From a checkpoint of a small rotation predictor.
Model: 6.64M parameters, norm layernorm, patch size [4, 4], depths [2, 4, 4], widths [80, 160, 320].
Training: adamw at rate 0.00092, batches of 384.
Data: trained on made-up ball-and-stick molecule models, 97500 training examples, 149.7 epochs.
Rows from block 7, named by matrix and row number. Rows with one number belong to one neuron. Each number is 50 + 12 x the weight over its row's rms, rounded and kept within 0 to 99. All counts start at 0. After the name is the row's rms in percent of the matrix's.
# gate: MLP gate (model.blocks.7.mlp.gate.weight, 1280x320), inputs 240-319
# fc1: MLP up (model.blocks.7.mlp.fc1.weight, 1280x320), inputs 240-319
# fc2: MLP down (model.blocks.7.mlp.fc2.weight, 320x1280, transposed), outputs 240-319
gate.1057 091:70 60 51 62 47 51 56 56 73 36 60 54 30 71 57 48 42 60 52 50 45 55 44 45 46 48 68 66 55 50 49 56 65 38 70 53 52 34 40 43 24 58 49 62 76 60 47 56 51 28 59 47 49 38 67 15 59 54 54 63 51 74 62 68 51 46 40 47 41 40 81 59 62 48 26 51 71 44 41 45
fc1.1057 091:55 61 71 46 52 31 48 58 69 44 46 28 49 48 69 35 62 52 39 42 25 67 46 60 34 55 45 46 45 46 26 43 74 76 53 58 55 32 58 69 31 74 58 31 56 62 65 54 51 49 42 40 34 47 45 64 38 23 51 52 47 39 55 50 49 37 52 51 38 55 65 53 47 59 35 42 57 48 43 52
fc2.1057 087:45 45 65 44 43 63 37 38 38 33 27 44 64 48 55 32 44 42 52 55 48 77 44 46 64 75 58 54 52 61 43 42 39 52 27 60 37 48 48 74 72 34 37 33 54 38 22 24 49 45 54 47 53 44 52 42 30 62 57 77 41 43 43 47 57 75 15 56 41 40 58 53 46 58 46 29 37 54 42 39
gate.1058 112:48 58 49 38 31 68 42 54 62 39 33 64 51 62 55 41 69 43 45 42 63 57 59 64 44 50 59 65 52 52 47 65 31 64 54 38 31 55 50 45 69 69 28 70 50 39 41 36 46 36 33 47 45 50 44 60 52 63 63 36 47 51 59 48 53 56 46 58 64 40 67 46 51 61 56 62 38 43 19 59
fc1.1058 118:55 63 50 57 20 48 52 44 37 59 61 53 28 73 45 39 66 44 55 55 52 33 53 44 66 62 76 68 67 53 34 39 60 49 56 56 54 58 31 35 54 42 48 49 62 48 59 49 49 32 50 52 48 60 56 52 47 51 73 48 50 29 47 54 65 57 36 43 50 49 20 36 33 51 43 38 59 42 62 55
fc2.1058 120:68 65 42 42 29 52 42 61 62 50 58 46 56 47 54 62 35 42 58 56 54 43 56 54 56 38 53 54 46 59 53 31 59 81 42 32 51 28 58 40 54 38 46 62 68 36 53 65 52 43 65 45 63 46 53 45 63 53 42 58 69 38 61 44 57 66 74 44 66 37 28 31 67 52 55 35 61 50 43 50
gate.1059 110:67 58 60 52 46 39 34 32 49 35 51 67 57 43 44 45 44 54 74 45 36 34 41 47 33 57 55 51 43 55 67 21 47 45 24 52 53 35 48 39 31 52 63 44 41 50 59 52 59 42 61 42 53 64 51 37 67 24 37 54 50 74 58 54 24 72 69 50 60 63 50 52 44 31 44 42 47 52 51 59
fc1.1059 104:51 44 40 49 57 61 49 90 48 66 44 45 46 48 62 55 48 61 41 49 38 61 55 58 57 59 82 68 91 61 49 54 36 67 49 43 49 51 38 57 52 47 53 50 54 52 45 11 42 46 74 59 37 52 51 35 60 58 56 45 47 57 40 64 50 49 68 54 50 52 39 58 50 47 39 51 48 47 48 53
fc2.1059 110:41 37 38 44 59 54 63 62 70 59 49 38 31 30 51 51 54 48 54 37 40 45 94 50 35 56 29 19 58 63 93 59 51 40 40 69 43 71 47 42 47 56 36 36 49 51 59 60 55 25 51 49 44 41 25 38 30 23 41 56 56 66 56 49 41 63 68 32 49 25 50 81 43 40 46 69 46 55 49 57
gate.1060 089:63 48 53 44 46 48 34 30 56 60 41 49 42 47 51 57 31 61 50 56 39 51 47 56 60 51 36 42 61 56 34 88 57 33 68 44 62 43 47 63 58 69 66 41 53 65 50 28 52 59 56 51 59 38 39 57 44 35 70 56 46 31 64 47 50 36 56 31 51 39 77 57 61 37 55 54 46 38 56 64
fc1.1060 095:79 33 56 38 44 32 62 48 53 50 46 61 44 38 46 28 41 64 48 53 50 61 50 46 58 35 34 47 66 56 40 65 74 08 62 63 46 47 34 69 43 63 64 31 55 44 77 50 44 40 34 61 37 62 31 44 58 43 21 69 52 66 59 49 33 41 57 45 52 49 56 28 46 60 61 39 56 77 50 51
fc2.1060 091:70 23 67 46 50 45 43 37 43 34 54 31 43 46 54 60 39 52 52 55 32 56 45 49 46 50 36 44 54 59 39 54 63 66 60 65 57 42 34 47 63 49 52 38 47 32 36 66 50 46 48 33 62 54 52 45 72 44 48 63 52 35 59 35 49 46 45 52 66 58 45 55 59 57 45 58 42 39 23 56
gate.1061 100:80 35 44 67 36 35 71 44 37 33 60 45 26 58 45 63 59 66 60 49 55 47 47 56 47 57 49 40 39 54 66 51 38 51 59 57 60 39 77 46 46 59 55 59 74 42 58 61 39 55 60 57 50 44 25 43 42 58 42 73 42 51 49 48 32 47 54 53 48 46 67 52 62 57 48 46 40 58 47 63
fc1.1061 101:33 55 47 57 63 36 32 64 64 36 35 47 68 21 81 62 32 58 61 59 40 31 58 48 43 47 56 65 61 41 48 76 60 50 42 36 65 50 44 31 42 36 74 50 46 57 55 36 45 70 25 47 71 36 55 25 35 24 59 32 46 38 51 52 60 41 54 34 55 51 50 51 40 40 54 57 71 50 55 46
fc2.1061 096:52 28 57 51 56 70 44 45 43 45 39 49 52 51 61 54 46 52 35 35 39 60 59 52 62 66 36 54 69 53 42 42 53 59 36 58 39 39 57 53 47 68 56 36 19 58 50 49 49 49 49 79 60 42 91 64 58 52 51 61 65 38 31 56 49 45 53 43 46 57 73 53 47 21 52 51 29 65 56 61
gate.1062 086:60 51 32 45 46 41 33 53 64 56 47 68 34 47 42 29 67 63 65 47 39 41 51 40 64 44 60 46 51 63 57 64 57 50 44 50 36 43 62 66 37 48 61 48 42 50 54 53 57 33 52 45 55 65 49 58 40 43 61 47 42 43 44 49 52 56 36 65 52 53 40 46 46 60 60 42 39 45 50 50
fc1.1062 088:63 46 54 45 49 44 70 51 45 43 37 88 57 29 14 63 65 57 49 48 70 51 61 67 56 67 73 61 54 51 29 34 43 34 46 68 37 35 37 50 52 67 60 41 39 58 54 76 38 34 66 41 76 61 21 42 52 60 45 46 47 55 58 68 38 35 51 46 68 57 43 57 44 49 44 48 27 34 57 43
fc2.1062 089:54 37 73 55 51 67 45 50 59 25 54 46 55 42 39 39 49 57 71 41 63 66 77 53 48 44 54 53 44 64 54 34 54 69 43 49 54 35 58 58 58 47 47 57 44 27 49 56 51 08 63 48 72 49 47 68 45 39 48 67 57 60 77 51 66 56 33 37 50 38 69 61 44 67 51 19 79 34 53 51
gate.1063 098:59 62 49 44 50 47 78 50 43 54 39 64 70 74 63 43 56 30 71 53 48 57 52 56 55 54 65 35 36 61 43 52 50 32 45 50 52 61 71 65 48 60 29 53 48 50 65 69 63 21 59 52 43 38 33 37 52 41 36 49 61 70 53 68 34 59 51 55 60 48 46 32 43 36 32 53 56 51 47 23
fc1.1063 098:69 33 61 49 32 50 42 30 29 54 31 61 66 55 40 35 61 60 56 55 17 48 48 64 37 52 52 52 24 58 55 66 59 49 74 55 38 55 55 72 38 36 66 63 40 44 54 42 46 37 40 64 60 49 59 44 39 55 41 51 87 52 43 55 57 32 36 31 52 70 51 67 51 43 50 54 55 47 48 74
fc2.1063 102:45 47 48 65 60 53 56 42 52 47 78 70 50 51 55 50 48 50 52 75 34 45 33 75 63 59 54 55 43 57 50 54 61 37 42 61 44 35 58 61 39 57 43 40 27 41 67 53 42 68 42 64 45 56 54 33 40 39 62 73 33 30 70 65 50 52 27 47 34 52 86 41 53 56 51 55 54 48 32 70
gate.1064 100:58 59 42 56 45 60 54 64 67 63 48 58 21 54 46 55 46 49 42 51 43 59 63 52 60 40 46 56 55 43 70 69 36 62 49 72 48 61 66 42 49 29 30 40 66 38 49 51 58 64 48 48 32 67 37 35 53 60 28 58 47 45 49 59 39 49 54 63 47 42 59 64 50 60 70 26 47 44 47 20
fc1.1064 102:56 67 57 56 55 64 25 62 45 31 51 48 45 54 54 36 39 44 50 23 61 46 55 33 65 43 42 64 35 49 53 59 52 38 57 62 50 27 53 48 54 46 33 38 49 38 30 67 53 66 24 35 59 45 75 43 72 39 37 65 60 51 39 34 68 44 57 58 35 45 66 45 59 58 63 50 45 53 45 35
fc2.1064 102:47 63 90 52 52 30 46 39 54 47 39 51 32 39 56 47 49 46 27 73 31 33 63 51 45 54 06 35 49 52 53 43 48 72 55 33 41 33 33 49 53 46 54 38 60 55 79 62 50 69 45 28 42 36 43 37 63 61 43 45 29 67 60 62 60 59 63 57 52 51 42 68 24 56 51 35 42 63 44 48
gate.1065 108:49 37 67 32 70 55 57 39 46 29 31 64 48 47 56 74 54 35 53 54 31 42 40 53 27 66 26 56 53 61 71 49 58 56 46 32 49 43 65 64 50 60 54 64 49 59 50 53 43 81 69 48 38 46 61 37 53 60 42 56 46 65 86 49 56 68 59 58 46 51 52 40 56 58 42 54 74 55 57 63
fc1.1065 112:57 26 39 38 66 62 78 52 56 21 46 55 43 40 54 67 46 33 60 51 32 63 53 31 52 55 55 57 43 64 70 63 58 45 60 27 44 41 70 56 46 41 49 68 40 49 50 60 49 67 46 39 18 45 61 51 61 48 59 45 50 57 66 46 53 53 41 60 39 40 44 38 42 56 45 37 77 41 40 45
fc2.1065 106:57 38 45 59 62 51 61 18 23 39 42 54 54 64 74 31 60 33 57 65 38 38 33 38 35 59 37 58 40 47 45 56 66 58 33 67 53 50 58 42 50 48 41 48 52 74 41 34 65 54 47 46 51 53 46 55 23 56 42 36 47 41 24 47 36 48 38 67 49 68 59 37 30 41 48 57 49 63 39 36
gate.1066 107:54 39 62 42 57 54 40 50 43 64 62 20 41 55 49 51 51 43 34 34 47 35 31 39 40 73 44 48 70 53 65 43 43 60 50 34 57 59 19 38 76 62 59 61 58 60 40 23 43 55 58 45 31 54 32 57 38 59 41 41 24 58 55 43 54 34 59 65 34 41 54 53 42 51 60 47 40 46 60 66
fc1.1066 102:68 43 44 40 64 46 41 73 80 48 34 64 49 54 57 50 58 37 24 52 26 49 45 43 52 43 54 61 54 47 53 61 61 41 42 47 36 63 55 52 55 50 55 35 48 54 44 44 55 69 40 55 55 49 58 49 47 58 49 46 63 60 56 60 62 49 55 49 39 61 46 63 44 60 66 43 69 35 36 54
fc2.1066 107:66 62 41 47 58 63 74 62 66 53 63 31 50 53 48 63 62 45 60 29 57 71 65 57 52 51 77 58 55 31 41 32 45 55 59 59 51 58 40 75 57 53 40 44 46 57 26 61 43 49 50 57 68 58 41 33 45 38 49 37 59 74 63 49 58 57 58 38 42 52 56 38 44 57 51 56 40 42 50 52
gate.1067 107:64 67 40 70 35 33 60 66 59 56 37 49 56 60 62 55 58 28 48 51 53 53 60 56 33 55 56 60 48 57 48 60 39 71 31 34 53 56 65 46 68 65 50 65 44 36 49 42 52 36 59 36 79 37 42 52 58 50 56 33 31 63 62 80 26 67 72 58 49 46 43 45 53 59 27 52 37 58 60 43
fc1.1067 107:64 51 48 39 28 54 45 46 17 35 66 53 59 46 56 39 36 46 47 49 73 29 45 50 61 24 65 54 55 49 31 41 36 62 64 69 57 29 30 32 57 37 31 56 60 51 64 54 47 45 48 68 53 56 41 41 39 39 46 27 56 59 52 49 56 53 45 43 45 75 40 53 47 52 48 59 38 63 62 70
fc2.1067 104:62 62 42 41 49 49 55 41 52 83 40 47 44 46 45 48 32 58 49 55 48 43 54 36 60 41 45 37 72 63 39 67 65 60 58 55 60 39 50 30 59 57 48 67 46 47 78 42 45 60 57 44 41 67 42 47 56 69 36 34 56 51 47 51 68 42 67 58 50 53 44 34 58 63 59 64 45 58 25 53
gate.1068 088:53 69 37 42 45 49 44 60 58 62 24 43 23 69 60 57 79 61 46 36 66 56 49 43 39 50 41 41 55 55 40 52 36 59 59 48 45 65 49 68 59 62 45 45 51 58 33 56 48 67 55 54 46 48 42 62 45 78 38 43 18 61 52 49 42 44 54 72 45 44 61 52 39 45 44 45 29 50 41 38
fc1.1068 090:30 53 53 68 42 41 44 55 54 48 39 74 53 64 58 53 69 45 46 57 57 53 48 64 81 61 32 35 72 36 66 73 56 52 60 49 39 61 60 68 42 51 68 63 45 56 33 57 58 27 65 39 61 42 55 46 44 27 57 53 53 28 50 63 62 46 59 49 44 35 53 41 47 41 36 68 33 56 47 53
fc2.1068 086:48 56 48 65 55 28 26 37 60 18 49 56 48 60 14 53 72 40 45 58 50 61 50 47 70 51 48 63 62 64 36 53 56 46 63 59 51 53 56 72 63 31 59 52 35 35 57 64 39 47 43 29 52 49 51 51 61 49 47 72 61 64 40 62 45 40 63 51 49 33 48 66 35 28 45 41 52 46 57 81
gate.1069 101:54 57 30 36 38 42 50 48 39 53 44 44 59 33 68 63 27 56 67 51 63 62 57 61 54 48 71 37 41 44 41 73 35 61 42 40 41 60 70 43 34 46 33 61 57 53 50 51 35 57 40 55 39 47 60 49 63 59 62 38 43 54 53 50 48 37 55 61 58 58 47 63 79 11 44 49 34 68 53 52
fc1.1069 100:81 39 83 51 56 48 31 43 41 67 39 52 35 77 45 45 70 49 39 40 43 57 49 60 57 56 50 28 41 45 32 45 61 67 42 51 46 63 43 64 58 61 53 64 52 46 53 50 61 32 51 53 43 55 60 60 51 66 78 36 39 47 59 27 50 45 47 55 42 82 68 65 57 27 59 49 41 65 35 54
fc2.1069 099:36 52 44 43 52 59 50 49 49 86 39 61 43 49 62 36 47 40 45 60 67 54 56 39 40 72 53 52 56 50 51 68 56 60 43 63 35 44 46 50 49 57 46 42 34 50 53 46 46 44 66 55 31 44 54 66 38 45 57 76 67 44 36 65 40 58 55 46 60 39 45 38 45 38 62 88 33 45 45 43